Weights of a small image classifier: trained on dead-leaves pictures: piles of overlapping shapes, 72500 training examples.
Rows from block 2 of a small image classifier, named by matrix and row number. Rows with one number belong to one neuron. Each number is 128 + 24 x the weight over its row's rms, rounded and kept within 0 to 255. All counts start at 0. Numbers have three digits each. After the name is the row's rms in percent of the matrix's.
After each neuron's rows are labels from the 100 images, of 14848, where the neuron reaches its highest value: "top examples" is what is common among them. Only what is clearly more common there than usual is listed. The data: dead-leaves pictures: piles of overlapping shapes. In brackets: how many of the 100, against the usual share in percent.
# fc1: MLP up (model.blocks.2.mlp.fc1.weight, 768x192), inputs 0-95
# fc2: MLP down (model.blocks.2.mlp.fc2.weight, 192x768, transposed), outputs 0-95

fc1.642 101:137082158139146079137126099160183132124125121139089166121113133154120090122136115107133137137050146139167134121173147120134138104194141143150101133140131152114116147121136156097123081113106182132110106171160118138121182117104090121106144112136140131112133129103143127086105178114118126094
fc2.642 094:121151145142118171100104126096134127161130100090120138172116128118124111129094174152088147138206109129144150099109102152115140123093140117136144124135141144137089106111100114094178126133159092147089131124117140144153137126130180143119104130095139152173080138119110118113153120103130112112
top examples: mixed sizes (61 vs 33.4); earthy (38 vs 14.4)

fc1.449 098:152165116162132105132110131126105141156153102124117129141136171166186158191160122102146111132143153119085111097145113159156137139112083102139150138121126142093105139148141163153148142081095157145144103099102150110124145080151173082126130136135137142112148119103146145097064159141150140131
fc2.449 101:140123128090147146134135132110129116128140157126107160155130123126089111109131081135114191116196133119181153115150135086157137087134138140127142120122137156147162169160080101131142142135137104109156116151146137122110133104133116128104084123093133093135120126144134071103146123119083120141
top examples: textured (73 vs 40); pastel (67 vs 14.6)

fc1.242 052:132140094132132120137109117078144129074109118103164140132085162123115111116097128139124111117098108113156096107132115079166068094118122091132100114122140155144179121115109118110161129113140074144166173104122116111147117124161155157140124111135157103130147166064161144150151116092163160128
fc2.242 057:135083156136149141147160108156110068174148087084121096135087102093094107160127117137100083139131150107102144146139144132124181129121150144118125128155136091160119132136132139167154098094104194153081131149125173137119105152094140111127123067118116131133147112145158152128117135116157123083
top examples: dark (58 vs 13.7)

fc1.34 112:142129120123145137102137151100109149167169142139152152124118165122134106125156114145083152110102143136105112152100174115107122138156107079164119144107122135169083126156111117132148114132124135074112094172138161173147127156099170141126109130143129100122146137145119130126102147138151111091
fc2.34 093:131124156144146130117132103162173104132113156078087106123120090131094096094140154107142122186114086110145122125148127120160144114132109163124102133121148153096146121104127170090175123184141155170103169131101126117163102118123107102081170108095136176121111146080133127123157129121122136148
top examples: mixed sizes (69 vs 33.4); cool (33 vs 14.5)

fc1.158 112:106122142110123172103155109137139126113147125142121175085147128137108138140102121190125100107175143156181099140118115121174111150122141132133147121132150101169118070145114149154109138120137105158141107181124175138080162133126131126107134137157097172127143115130142122120112160105178133144
fc2.158 086:132138152173155092125107124100098164113152116130098122122120144137158095097109151122130104115113109134110156110141137133105120137088113141109089125120084189117125133164126141133138129153130133137135156092106116139139107110136127125121084085108162127120130164117139109118132111165081154145
top examples: ring (36 vs 5)

fc1.80 099:118126096120103138153106108109110158153121135095088096109149175185126115117113119143165101129101126145122132116122097113112141127153127134128106166112112159119143088165119153142145124141127102111088173141175136109094163112120161084118109107142139146113126136140099139132143119124138127131
fc2.80 111:146149125174112130144154138136079148105121128131131150127108079125137127125137110140083169128151126133157116145120114084114141144146146088123154093122130117142156127048126110083102140149171177170190110104090135150144113108122134139122145170123131115137136131115127136092104117133087136122
top examples: small pieces (61 vs 33.2); crescent (25 vs 5)

fc1.266 104:094162141154134163077151125167110106122120146172060151123118132076106122120124136113131104121129087138106112111121173109123118103189124149147138151126126120151153136121139153119148155138102132131160113084114153155151119123096151102108152081109114159117115111120113113128164126142170123128
fc2.266 126:130118148114130144142137162132131116113135154121119125116142111136153139113092101117127126129101129106201128107096118136076153162131120128112117106079147152086142098128098143093111141105144154101139132151116110141131129172097103167132074147117082084166133114175136138161162134166123103175
top examples: large pieces (68 vs 33.4)

fc1.693 082:147133126139100151140109102086167105103120136152125122147159122137159130129145107161147111129165109123115150152157104101096142132100165133147145119107121106147120131134157146105113142090087126163060156143131085132104094135143171152146100123172151126091108119131125087163140117131143140164
fc2.693 089:119124151106152169142114178087124193148153091101112114124117143079146105121109106088111102151118140105111109135126118123158106137145089143121118097162140144100140101135111128158148145146087120141083175130116173138138126123090102148150151153126077067109142146151177124177135141159087129136
top examples: dark (35 vs 13.7)

fc1.734 095:086148137113096109111104128127134088136169146116138156121129131124194131157127121119110154116123107154134077108047099117118109121153103097109151159103147142096144152127140146117098103166163135133140122122159116183151077107072111143142175125156133138107124130116137148121164130145162155129
fc2.734 094:167135112105106127148126127152075095163082145125129133166112126147111138140146099125144102125125159098118173111140133135122088061096143129137146105136138105160184115153083154116118135091137084084122113104103107132074144158156141156129134101072163135128102107162155125108128091146106071094
top examples: textured (100 vs 40); large pieces (61 vs 33.4); dark (56 vs 13.7)

fc1.439 091:156113126144117081131132172145138130119140149088156099190111154141070098142122156100122140131114136113146128103102154117105160170105120148136166161127126143139158173100130069085113117150125166116119163129104124126108099131146120111111145115124128124189087122175137135112092105166117090146
fc2.439 088:094149125175134154132138141129101145189147120146137144095145123138140139098150106178151132111113103177089145175133099137142104107093135097108084099144143141133164124127133161168110125116118099137090141141108106114134139113140118145104065093126078142072122158118159066147085153103168175114
top examples: flower (34 vs 5.2); vivid (32 vs 14.3)

fc1.760 112:135131144190118151148131120146151142123118131132107176151100135093093110108103094170134095099135119149135139128140153111121122137106136120106127130087147146115175114120132143156159122114130075110151136134110128133149144131114151088094107094176102132116137125106138125113071108152135140132
fc2.760 097:150097145132171111102164182133100132125166077112124076120156095138127149157101139088106142127095093127111168135100115088095153125146134111137142109167153125148078141154127118139141121134091108124126129127120091138120117100133110092186124108097117106128098162134111113136135118152103110165
top examples: mixed sizes (67 vs 33.4); gear (31 vs 4.9)

fc1.682 078:112099124127149145116104136173154131141104120128139125131139152048152114114105099117130124141128109136107134119074113158140158144103087134143140135118069096107129103115160139127139122104111124155130084146140140119135113139092102157134149129114135156114120122134141109144106123106140163114
fc2.682 068:120137097123124112125165112107153150112177097101128103127163098148126135112154159094125144119106154133131104134145156121107132157084153155088114160126134180134151167143112090094135133162133121129136116107085125166114167153169150099135173115168162145164158108112102143107131136111154149128
top examples: warm (33 vs 14.1)

fc1.410 086:097138132152134141101114155122142132125120173136152165126150113092129102120128134150143153126143130154134148149160112109163150139158124107158130143147162142139145125119141074133148126172132136162164123120118115124136107107099093144135107134106105154159099057111150086118173165144135151119
fc2.410 082:144111121160103106115186114112197112129119129147130125161125105146168163094118114131114127139117139147164130119122146137099131077087097095093070123114083100095110148106135156116131165107101118054137142129124161098137150142131127106104127103197145133129151177141100108103111081144109105131
top examples: earthy (35 vs 14.4)

fc1.119 104:088132123175135154127108132112137114166145138138162159149118142084142098148128103125087078143133161136090105145091149162145131136149136159178098093113114149093130117114165117125123105105146125075135080136136153135143157127117165159108156081110104108137124153118112094116084113141145132148
fc2.119 096:116145142092144144120155128144172120077097105114096110118126125129103126105139200138170140164111115185169163097175113108098171157128120129092125139139123137137127159164141118139177164139087131152090174110136088091142086146128096096138114123125178168109129137136112161118158142126170145129
top examples: earthy (35 vs 14.4)

fc1.44 057:140130114139073115090113096125125132082130152126064117138100090147110136115104128110133100158114147127127107105117117135142139128161155128122112156171144120111110123120119119142110127178160063140086151106116155140130127091150153096121095148130137135119139157080138112099132143129104138135
fc2.44 057:146127176169159115147120142119099092154177107148152164118111099095163125096133171180117133114135093111138135119154168111130111123101105124170094085103088131118141107102136167162124149135081171169177105111119107122094114139141150179079136121151116103141127144170110139102130071127127122118
top examples: vivid (33 vs 14.3)

fc1.591 099:161151109176138148128113123120105153113118140129129175145114102076138173163138098166132118151142125159124146132174098102136137135114123101139104169116111106073144145167128116163106162109102118117138119076125138125138134123148118084180123156133112148118115137148115147091133130149145121142
fc2.591 097:146095119124144096120141120079096118120146127101117088152131130134103107094120125103117137152128098137134147119125149156125125118134126201098166164110123139133089167139122091120100078125131144150141131157069141156146108135130155143104128130127093133106125129146132137149140138115101128151
top examples: cool (37 vs 14.5)

fc1.513 096:132131120155115096112164119127145167115147128072100123140105150128113125148162145107103143108141099104116132092110126147145113123147063099116157126181120152083148115105118132148157120127161141118092139113161087120162152106164134105124117146104115166108127132122150114137131124145190115142
fc2.513 081:128110178110162113134130132139091097166097137117114128102144176132154111146073108129114114131157150174157137160137123112093144102085142137143154115116106130159098102131144107161131110159105122148157111132061106163115147166073118149111113146131150120096128144140164104138133112126098138141
top examples: mixed sizes (72 vs 33.4); gear (47 vs 4.9); ring (28 vs 5)

fc1.207 091:121187165143166125132121116106140163122140113104144106127152152140097141157079132146127107117093127110121122128111120116106150129140136100136081154150112187143137159131157136181139116123092127119139118124128114140162168114147113103102125167111112113101154150124153102089102127085127111161
fc2.207 091:138082133085109136098170150178123129123093095111157170124144135090166124093147089139122121118121122170130156140120103121148121124121135147116166147113125132096141149168113122123138148148134114130141159129105125128084088095108158131126094097160122159129134126169129160149140112131124140099
top examples: pastel (33 vs 14.6); flower (25 vs 5.2)

fc1.155 103:168122136078111117104096111116102094109079145127144128140124090173128149154169110120134137123133120157135130120123087143155167115106111179110126134130102154118142138171133110162140128148125109158121131107149135127148159124110106143123067130139160115116092165142080098146136139156123134128
fc2.155 096:102108139118133128160173154101106137156134098180114117127146099105095128124088146147121079130147098136142122170098148107088124130156118097157156157115193117157100169101115157139123149137158126090138112151090117122127134112128178137102177128118117149131141135132082165129158127149136114097
top examples: ring (33 vs 5)

fc1.686 109:114114172118114056109100103152136116103118161124077135126157094120172114167144126120107097145127092116158130134119161122149109146111148129168149103101146140107109147152115125078115109094136145110132111111119103129131124163123185095126133165119150108136138119128127076142120138135139117156
fc2.686 105:155107122114112160144119174101138119119123105142159100106149118101125139097150136158130155108149148121098104105144112167138147150121143121120133120137138173110157092141154134168130096142126152110082148108161150128143115114097116115139119141148110126159085153125139137128133129079135123096
top examples: flower (40 vs 5.2); vivid (36 vs 14.3)

fc1.560 110:160135136113143133128131087142108144130164117124109126127140149136107151116125134141173160120145113147155116125128135133138081124136116098103117118086083150133140092100130124160140139090122123089167136090115134148174089145139115131153123099145139128105121089133158175126124137135158124165
fc2.560 102:153112143166135069118108147129129104133124118117121109098068117147097138179127122135085112151095094108145148131117169087123159142106161135116107158117138092089115184164115094127134097117114100169119168133124165136112147149132146116097162093098143125168109151138163118121128171126107134093
top examples: grey (71 vs 14.4)

fc1.59 095:158099134094143106137119130103161124102108102145124131158111188138144113126124099154130170136122175140101086105160084165104151108116112128144148142138139143120097099155124129127118121096095157128131145168141106133093127135107126152132136152147135151094155135122108162158145172132140181138
fc2.59 087:124154084169109133162146109136101107125126144110124164113135119122099090147110178117135093123140152115116186175077128116120111112113149119156149107129124115094147174122083133137136090125134144150115134093120148130134143129127135133146100118086161108137118150125171118126135090146116135124
top examples: flower (34 vs 5.2)

fc1.180 091:158134096118097166108111137129139127122107156121092164105146112093157149111108110140149100114075109144160119101118074107156165093103148117102174102141129135125157135112118169123130130125123167141112150092104155125099131140083142107139142124140089113126149172151130122166101095126120132153
fc2.180 098:147162137132174094131121117074107173114138118125115115134106121152101146113159154136101153165093105108132132152149175137095108152141139097165105161125100141144106102127079158115136148146133102135114094125138121127182131158150117092141148096116177110170111062113102158107136113165141139141
top examples: mixed sizes (60 vs 33.4)

fc1.714 087:145117128143133143101122095144078095128133136131122144143100125189083139144140136132110130124130128118086131110158119150092087136120098124135075141139142108158159150174092122134112105138159103100128137159131168134109123131124146100129113118166168150165150125122123150139090163146122110101
fc2.714 121:137108126148130118109100151125148162156149120109118088114116143074141125107104108129166098111127124136193187134116135150177152130140146173136132114151150176127135144114168132098164127097129164180109130122126078158107133111095079110155116107107105104083127115108137143122133127128116120139
top examples: pastel (41 vs 14.6)

fc1.469 108:136164141136165134114146120112132131105166152121112191082125091125149127131170108123122151105123113131120119107115099161130076115128125155135148106141107097125109115070106116140126095085145127146116159114119135141089142093169119154112138103114099132117141121176105156134147167136124144090
fc2.469 100:125096092120114119138127165139145140122181179146190112122096140100085112101128121144110105137097185134123106113123160134122146134162133169113146162149137154131085107137120092105100150143107159143120121125159099115159125130114089131134145140131111119129126109150114138069123161140149154130
top examples: shaded (95 vs 50.2); pastel (40 vs 14.6); grey (39 vs 14.4)

fc1.643 081:126140145100121144136168155150150144142138107134112113122158142140103118130112151128146170142171121154130117137092131163106145142126107110113133117132176115134137143127111127121125149140119139171134074136133130158102127127093099120109138142121137124104163170134092104141074165076099111158
fc2.643 092:140135147095161110159115131119114111118121152162141098113117105080115161139172065083110086134097116115099104110119115089139129111152153146146125123103123131121118146145116123119139120114166142091112125128131068130164123098161168115175174119127144140123080087113122148129154105121163102172
top examples: pastel (36 vs 14.6)

fc1.200 099:111057172148163123177116146133126152119133138097108107116140164125174098096192149120110112091130123132120123132128069160090168134134132115133126085120133079098177138139149083169136111176156108087112139103131113137108110107117144116088106119140139162137096133128142136155083136102115128108
fc2.200 097:116169124133116145114150129129114070145157158098116137169120097125115136129131082154130157192096121103109120137091184114139108134118117142114105168140114159148113150070116188112117080087105134138132156122106166127150169148132129176116155138108071098083157124126097125148143110152157153136
top examples: warm (36 vs 14.1); vivid (35 vs 14.3)

fc1.304 115:128184121168114131169145150114124110152092106164131111088117154140119118147132137131083114127106133139174138128146179140129139126127180145123128158155140128132108103119114143090112145114142110122138127166096132084147137112105171142110132111118105107141152127126144143102105155155126151141
fc2.304 101:164086119120140118119165107128129135105168153068112081147097115143102113125161106117179157122120115120117097102133041125146111143163105168163162139126147167114146153167132106072167103162130168107122125112159121146132118134125163121122104144115157121079109125119134116109156131094170159119
top examples: dark (42 vs 13.7)

fc1.142 092:112111084108113148151076080124134146096128103149104136158110085129087127097147153163089123130095130157152122140176163140101143117115123141125126127108103124125085126135153138138106104075134148114121076117094106117150142129119140162104147064158117114111109179098127093153102102122112128154
fc2.142 098:121119161126128160098139207123138104160107111128122088106136150112142101135131145108159137134176088099101105149124142116119112147173110099132173146143142129102092137136123124104102144106158119165134189094081116145140133122104145071121113168115144110123138138138119138113135144135150147082
top examples: cool (52 vs 14.5)

fc1.88 080:079106112153083149134119047134163119163131104116139131136140082103180167142112130131114120188127138150093096111161125148128150107129126054138136124106118146087115138146128184117152123115182133112110089118146154143133088132116143138150133128137162124108101095132096129119147141151172142129
fc2.88 097:123168118102152147104120147164131140138121123152148167156127147163101121148125078085112121136138115092145133111121164079112135106099135113086132124139153134143152159153126131159076104119120160099139137150123100140111106115146096115157163111107155104093106139135148134100147111156105131101
top examples: textured (100 vs 40); large pieces (96 vs 33.4)

fc1.72 118:157110105119143143126158118143151144127165141141112172095118139162135169155114145116154102133121133142145081125141166160115114101106140097117099107111096164163138118085094112164140145102157060134180145090151116104154086148115113158144168140122136083085139094090149130146154136098121130124
fc2.72 098:109140109130125113127129110126119085144131140090109114137098116112098085164113120120135098173116098106156135128105118127175130143177121106131123157130176140130112162158110164100120151113150117088112113130122153162122154091107134089177132107095140145130135131159149127113073130150170137160
top examples: warm (51 vs 14.1)

fc1.190 124:123174095132131106109164108155139106145135102154101106145131121135135136169119114158153122123149121152056137092144148111170070079105145092161137130143121139133142124107172100136138173139114119127097146155127114081111139153106078138115108122159136166143105079156118126131087122120133123134
fc2.190 107:116097080145135152162107140104149095124122117114191126087179130144150137074163118128121133096098133157141095145121152145111109127131130144124136151122113132114116141166094123117116113093135167100139148129148146134107131080182102098148112116106131107148137183118089108122158127148151117113
top examples: vivid (44 vs 14.3); triangle (29 vs 5)

fc1.418 097:134115170153146138160115078119116144166134072113148128186175143143173142158128124140129142107143123080143138108156194144149112141132096077134110111121158112118125137102098141149103122109112117112125099148124104167135138105122100181159152167163139130119115150141145160113117129128149153121
fc2.418 099:119131098108134144143147140112150142152142101149145118147102103167135112098124115138147117117141156142134147112147085092118154162109109124143126128103107157155106122110147110088179094151125156126110136120120131146104109129092140140105093155097107120153164171171095146167163154134103104165
top examples: large pieces (77 vs 33.4)

fc1.415 079:131120146137106121112110137151140131129154093119140109106099073175089141132154125164127102144148092124137115116130115164142150118107144145160129131055122138133106128109095130120136126149125097154108142144126152116141120096129116168159090090101077121142172112120118165151142160136068122130
fc2.415 092:140115114086150134155148163079114138140156159103113147156127124096139126103165165117132119079093120114109103180141097148119107151150135129155140114128087107131073138136103092143111136126128141108134079108108078126122152135140143134164152138135120102117099116151088120058075155155151132133
top examples: pastel (77 vs 14.6)

fc1.79 070:139129088092151136129139087176143119152124115161098102148090122121125113135133096098156131147118106128142097083112142202173135144120126102145108132125149100097146122139138134141173144119100113158099154135193099156139118131133162132105140119138148119145131137122144128120149157124124064089
fc2.79 069:074121124145103117127148125134110141135151149154165154125124119133112093163102144135116086103126154115102100106097105099060143122127146144142128133125092124154132099103099129116131112145117144107144138125154169132139164145145143143133122147149059156140112093108095150098149111152154161119
top examples: textured (66 vs 40); large pieces (60 vs 33.4); earthy (48 vs 14.4)

fc1.710 105:133107108142129144146112163107095179092161123135135140112132111164135135135100134119175136089173151097118134103103136142158133135112128097132159133106120141148148132106136119150109123141134087124155171103097141163109098204196147136151123114118138148143135113153133158129145141141165095146
fc2.710 091:118138121137144139082104113132137100145126125078145093164099117140085085124157168122119096190102128147149111121127153127105105110140129149116076139112139117145100181120132181089150144125137138144113110144146115162148158137070132106146123089115130108101116159126137145128101123137124141150
top examples: mixed sizes (62 vs 33.4); earthy (34 vs 14.4)

fc1.186 127:096179085065115153090193116143124101175122083139128109163129146105143144142145066168151135157147098121149145109105140122125110096141131107133106116151105130127064119110138122107123165107147098142099115140128121133148124125122119154117107161133131131131092107146160165126116115108156133138
fc2.186 119:152120148114150093140109102148124178163135117150071140129111103127137110143128160114127115142153065105103117154126131158123147145130123150149153160103146114140125125121180115113142114126118077111161126094136121148118119119158130119097163097119159130130125174117095131137121097142143134144
top examples: vivid (38 vs 14.3)

fc1.312 099:146105113093120131158133149126131138150111109153126081138149083143100068082089140124085125131161162083135148128143114118114149125141109150161131114121103119106185122144193079092142100149116188131069128174115157152132112106137087113129130159139124119124154161187124121100144115111161117106
fc2.312 102:132178134139126138116115083101098098136087125107117153143102111118131142140138134128138116113112086110115099192122136137165084183170119121098138122140106134086100159169092118150106094113158093063154163118091082121129156148138158142108111174153093112143122116123101094157103140152136131147
top examples: warm (60 vs 14.1)

fc1.305 100:081119134082097122147155103099122138172122085110107103085131153103129157100140165180154132133085097136137143108127118089114110116150146078103155137125145138127140109159113146150136122126127114161146111113130162138174133141116128101116042137152152083170161126127140107103112102128126135127
fc2.305 121:139132127105125102095132134148124128011145153148139119160154098171126120124144093125127145142157175097146128096102106155158110150113192162116115118087117157093114136116101088156122119123127121138176118155124116104125132105125104071145122139114161125147136148136169101116164153090148110148
top examples: large pieces (80 vs 33.4); grey (42 vs 14.4)

fc1.132 105:099121101177074137117137110160107150161154118118109133113138138101166117144111114134115133152124116190114123135120137137140091121105157087137165127108152140137130153148127103118114108158157092155172120150128115127127087100121162124108137131095115152138107146113161143094094136169108159121
fc2.132 111:184139117084140124117107131138099123122092139141154122148095138135134133145137100093119133113137114121172121106151143119116132119135136156091132146157114102113123118159168147131121126081119141126121136094109084100100110152119124143146119098141122118151123085158164153111185103141147101116
top examples: textured (95 vs 40); earthy (58 vs 14.4)

fc1.286 076:101148093159094127146109173135125132138107145039113162101103142086097117141157118109183143151131121165130150086100121140135095144139148137151128103109132151158106157150141135171141090154099134142089114126078150115118157142085134159138122151124128128167138108109129156116111146152135121111
fc2.286 095:151153146140183076123149079083112140141118140188126109137124126135156153140152112149097113137143105140133106111171140157139171137116120161100108113120133116134105127123112100150107178134123147098137107144126118131172129100160162098126113122159139093088086108119137116107110108085121129172
top examples: pastel (40 vs 14.6); cool (38 vs 14.5)

fc1.237 105:094127100154102117142087139179180117162113114098124163085132137118134143145138141106134162167139081145114157089166124147139129121138158095140133126149109157132129161147115145092146115132153112145111135084127138105118126115157203106151115119131120169087134117120131142106112170142113137132
fc2.237 101:126090150153169106109147099087097153086132105118133073100153112129136106117139146132138099151117149131144133128142099139139160145109156137118139121110118144107109122114153103140141101153146134132099142108113140165125126157113077119105132128131154116170157141088137145146126106081147113130
top examples: textured (86 vs 40); earthy (38 vs 14.4); dark (34 vs 13.7)

fc1.683 078:108118087140129118141127108102143123106121099123115091110100114097125120120118124089153154138142122110126082116140132181129131130129167104123136116182121092099152134143106169122097108132148094120097110110125149113126137178093153173130132133131116091140102111105116126174127120094123099117
fc2.683 087:133161133125155109150126114133102127125124156120137114112109127098163116139127089144164109113078097148096126132123129146105118099167108149152126127135108153137138113143122091138140106152118131161100120129142142170112150115122094117131125120101141136154145181116106115117149100169119144144
top examples: shaded (97 vs 50.2); grey (37 vs 14.4)

fc1.549 088:127115133158092110132093126175080158101084171109089120095137115099146113137097189093143126138182155129133137118118174144103139153111122113171143141133144135120073097157126132128136149144100070144129120104134117160074170116145149129084114133132139133138092144132121148146112136159132147130
fc2.549 078:123155124145119113107153103107169137125123095106121108144147099127137186136185097211108137116139116144156123164157113150149088143139114111111122121141096147144150138140112147120083117116167127115094099121138142124132132136063162092156097125130132131120144146109149103126132106067147110097
top examples: small pieces (62 vs 33.2)

fc1.595 097:158123130121149121107116129080149149156145138111106124141136143123128156117137131160141086129143157117098141102140152102096138160106139114118152138109082130119127130131119119146094104062133113138134116119124176187117136116134118102155150136124111145104093136113113076137143204179122151110
fc2.595 093:089086144139146181121155118114083111155121106143134106127122119147150092123120142127090149172137103146147083148159104163165113093116147109137112133132139154159151152098106132124120135135125117148101170137125132125081083161123145135123140108150126117178111186154132131120125058153108100128
top examples: grey (32 vs 14.4)

fc1.183 096:153131085148137095124166091123152097164130113154097175168096141115098140098125114131121147168106120116183160167153098104125153117178128083160136148123154187086115113115132090085135102113156128138106136112149137101139121150114122049135108154084142107140149134096111139155095136092129111098
fc2.183 088:081151135081134171136159150097091125149095104086145118138141101112177096134131133170153076167160125156131113133101115156146129103125131121088093160100168140107076101159153103119143137098118104060124144088130145132101157102118139172110126115115142098134150135133161125082158103121134106123
top examples: earthy (38 vs 14.4)

fc1.0 082:132141130112091122115141149137131129126085124107161115135092158139089071134131125132152138087152163163098137169109144133119112137135168106166155132130113121116150111096131132136110111071148116096129136129110112144094119131109105085128118144094134160110111110149136124125136142166148155149
fc2.0 085:163140122120170106190134125138149062131144139136118119098113124132115157123121110113107119157112069150148128147176108096116085137150115130100104132174123141130132157151127131091120121151133083131124118156123142139153132180129170113166162163147117111102098105114068095123121125090137132104
top examples: dark (45 vs 13.7)

fc1.594 125:101095133124135154101133162097126115154100120112130158121156128160112178148130090131140134162120128127128139099134134121118108127128172124109087128149127146177123113125122097130092147121078142126134106152071148147100176086115141125152106129090141126106147154149158106150120130064133174157
fc2.594 096:146176163147127090149154140097112126088113127118105100148113136081161169110105172114113115117142105168135120152097133101155131121092144120125170146111135130120112122156119091111166127122125121123144133141120129148128112115113150150149113115175118108093105171118119117075157116214090100111
top examples: ring (40 vs 5); gear (29 vs 4.9)

fc1.427 080:128118128140162140112073132120151124130159113123113135105129152163153103172103115158150093136095171085115126084176082140119078091139158129143142155129113127132191096147144163134126146156100157123093160163139115110127125129099128122151119108113103130178129117123144090151135121135109094127
fc2.427 079:163119132173087162156140142142066148126082139129117092132128108129162141140156102124142160137173070132132139194137142138113113132110110111127149111142123107112095175097093106138126135154140112143138095080138115109119137160157104144118103092110163122148106119113122087125080125120124180116
top examples: ring (25 vs 5)

fc1.674 116:099136122162143136118118119107185118124152117143137121112131128107168137111108107105146066141084142140154144106079118148135128122152139149155130130095172164097152124125180100146131087119100154105158073105135123135109127157143135097160084131083152118126068152139116135138139124124123163168
fc2.674 109:137152161096097122146162115104104129130125090066127109112107095171108122120146139144116144173154155117127121122121086117150163166104138107101155177110093145134103137117143151143111115137157125139122167113129127120133128135137073101108142116130117160117149119122097131128128136118156115067
top examples: dark (47 vs 13.7)

fc1.218 076:149128115125128168148117117151118131153158133108120133139143135174134142159088149122115133128156160125124133130143109122142107150128081135133131172155137122145136151136099118151132126166149113075163144111107148137149154140106082144101142144140118107149122165129157109129157106103117128109
fc2.218 077:085115184171121129104157120115142157100118133124137117106129136073144126119158147126120100146133097105101087122139122138135140107137159132144117113125116127148144112171163100161133124121117137156128168104137136154138088184121110124146117088083141160155138095123148107138125103122161091127
top examples: cool (37 vs 14.5); grey (33 vs 14.4)

fc1.341 097:142099135121153110100135124129133144148104119124105129115123136169167166143173114151131133144117162145137139076104141133155108133133089119144166169145057131106097153118179157118152112114098130104117123127124131181127096119102114102141143152128130112115091143117161118110141137140142130103
fc2.341 089:112145113085118133139129103181104125114158147147125159141127132130093113138085148120099131160110089104119106152108137099096126071107149098132097122134113144105151134149091143163075160164154165140148134186123113090122149141145120141107139142130142133140141148134095148096113127141110125158
top examples: textured (75 vs 40); grey (43 vs 14.4); earthy (37 vs 14.4)

fc1.593 096:079158147149126133153121096138135150152148115135153140173140094091055119154153134122131153082112107099127122123085132111119136106144112121118112132126147141123148135119112135125115088107109123106148110123154093121130144131114160156146185140116144157095101120146101096124144155135176154124
fc2.593 090:149102129137125100114131125136124121124133133094138153135134117142144108123106123126140105141184158141142145138136123133134158156089104121108147114090150133165109122097120090179117132136148124108133151126092080134124086150179107121086144164089178139087147164133125180110099129115115113101
top examples: dark (35 vs 13.7)

fc1.400 140:128130140127115152130130132125089082083088171142130094063132168128131143127125153111095101130116132123151144148127134110142129145132109120174200101120136143151102175097179148122129139086108112145095132114147136130101128136140081159125150134090125154135149172112103141152140175137138149157
fc2.400 185:128138107121149103128141133126111146156159141127166127141140099121172112114109114151131107159127134158132092124130097114169125142134106150123138149104074088150087114138116119128097135107125144143128116139150102151152130114117168092151142106162118077124121106169115093145101128110124094142
top examples: warm (100 vs 14.1)

fc1.263 082:151169131144118134154161088118151114173179135117148147169106090165098130095133133137183103151156114140086171108123151143147136100133151125100108127095108125127192143154159080101153121114106132136125131117147126186172164104153154128138137121124143132166169130127090095104156116101145139139
fc2.263 091:137107132112145176120092143100130147112136110119140085088095121088149130132102129152116130139140116110162137132111101082111102118121099114101135147158130103157118153130108120162134121115141125085163150160114142102090120177094128124142119124161076108083104139133137183131106132163129196136
top examples: cool (38 vs 14.5)

fc1.273 116:145131141141161111165085137100105118122111136122142117090138096114075112130109143118137126159099140160151116085134145101158144150112112162147180210125118105135163131138100128133109101124120194108128145103162159142134111144127117104179156140161128132121093154145131131166112128148154116124
fc2.273 101:123120134135158139128155117131129160128142169140121125113124147114140118124152112182085138094163153118108129129120096158123137110099152123132090102118134110148100119136151118160094157118152080125126138131062114136129097112156118129104083090148140110119111147084144131154169105138124135139
top examples: ring (36 vs 5); vivid (36 vs 14.3)

fc1.626 094:158098145112140147137145149157117086095108151131081146102159109152115115129126140130116165148172169146063130156132116122109125133135143077103164137127142102166142167147102131125181132146143126127175126098137094092110157141130115128101137158090138121130150157158128121127167115110088111157
fc2.626 115:164164162121165123172136100087137139126130148141140116115085101145125124129159111101119110109115137139115091126130094131105112139136145160110115132146071157112085124131111154136084151157102108119141105120125102103147222141116165089134124129151138157115099092119099173123131159154150102191
top examples: earthy (60 vs 14.4)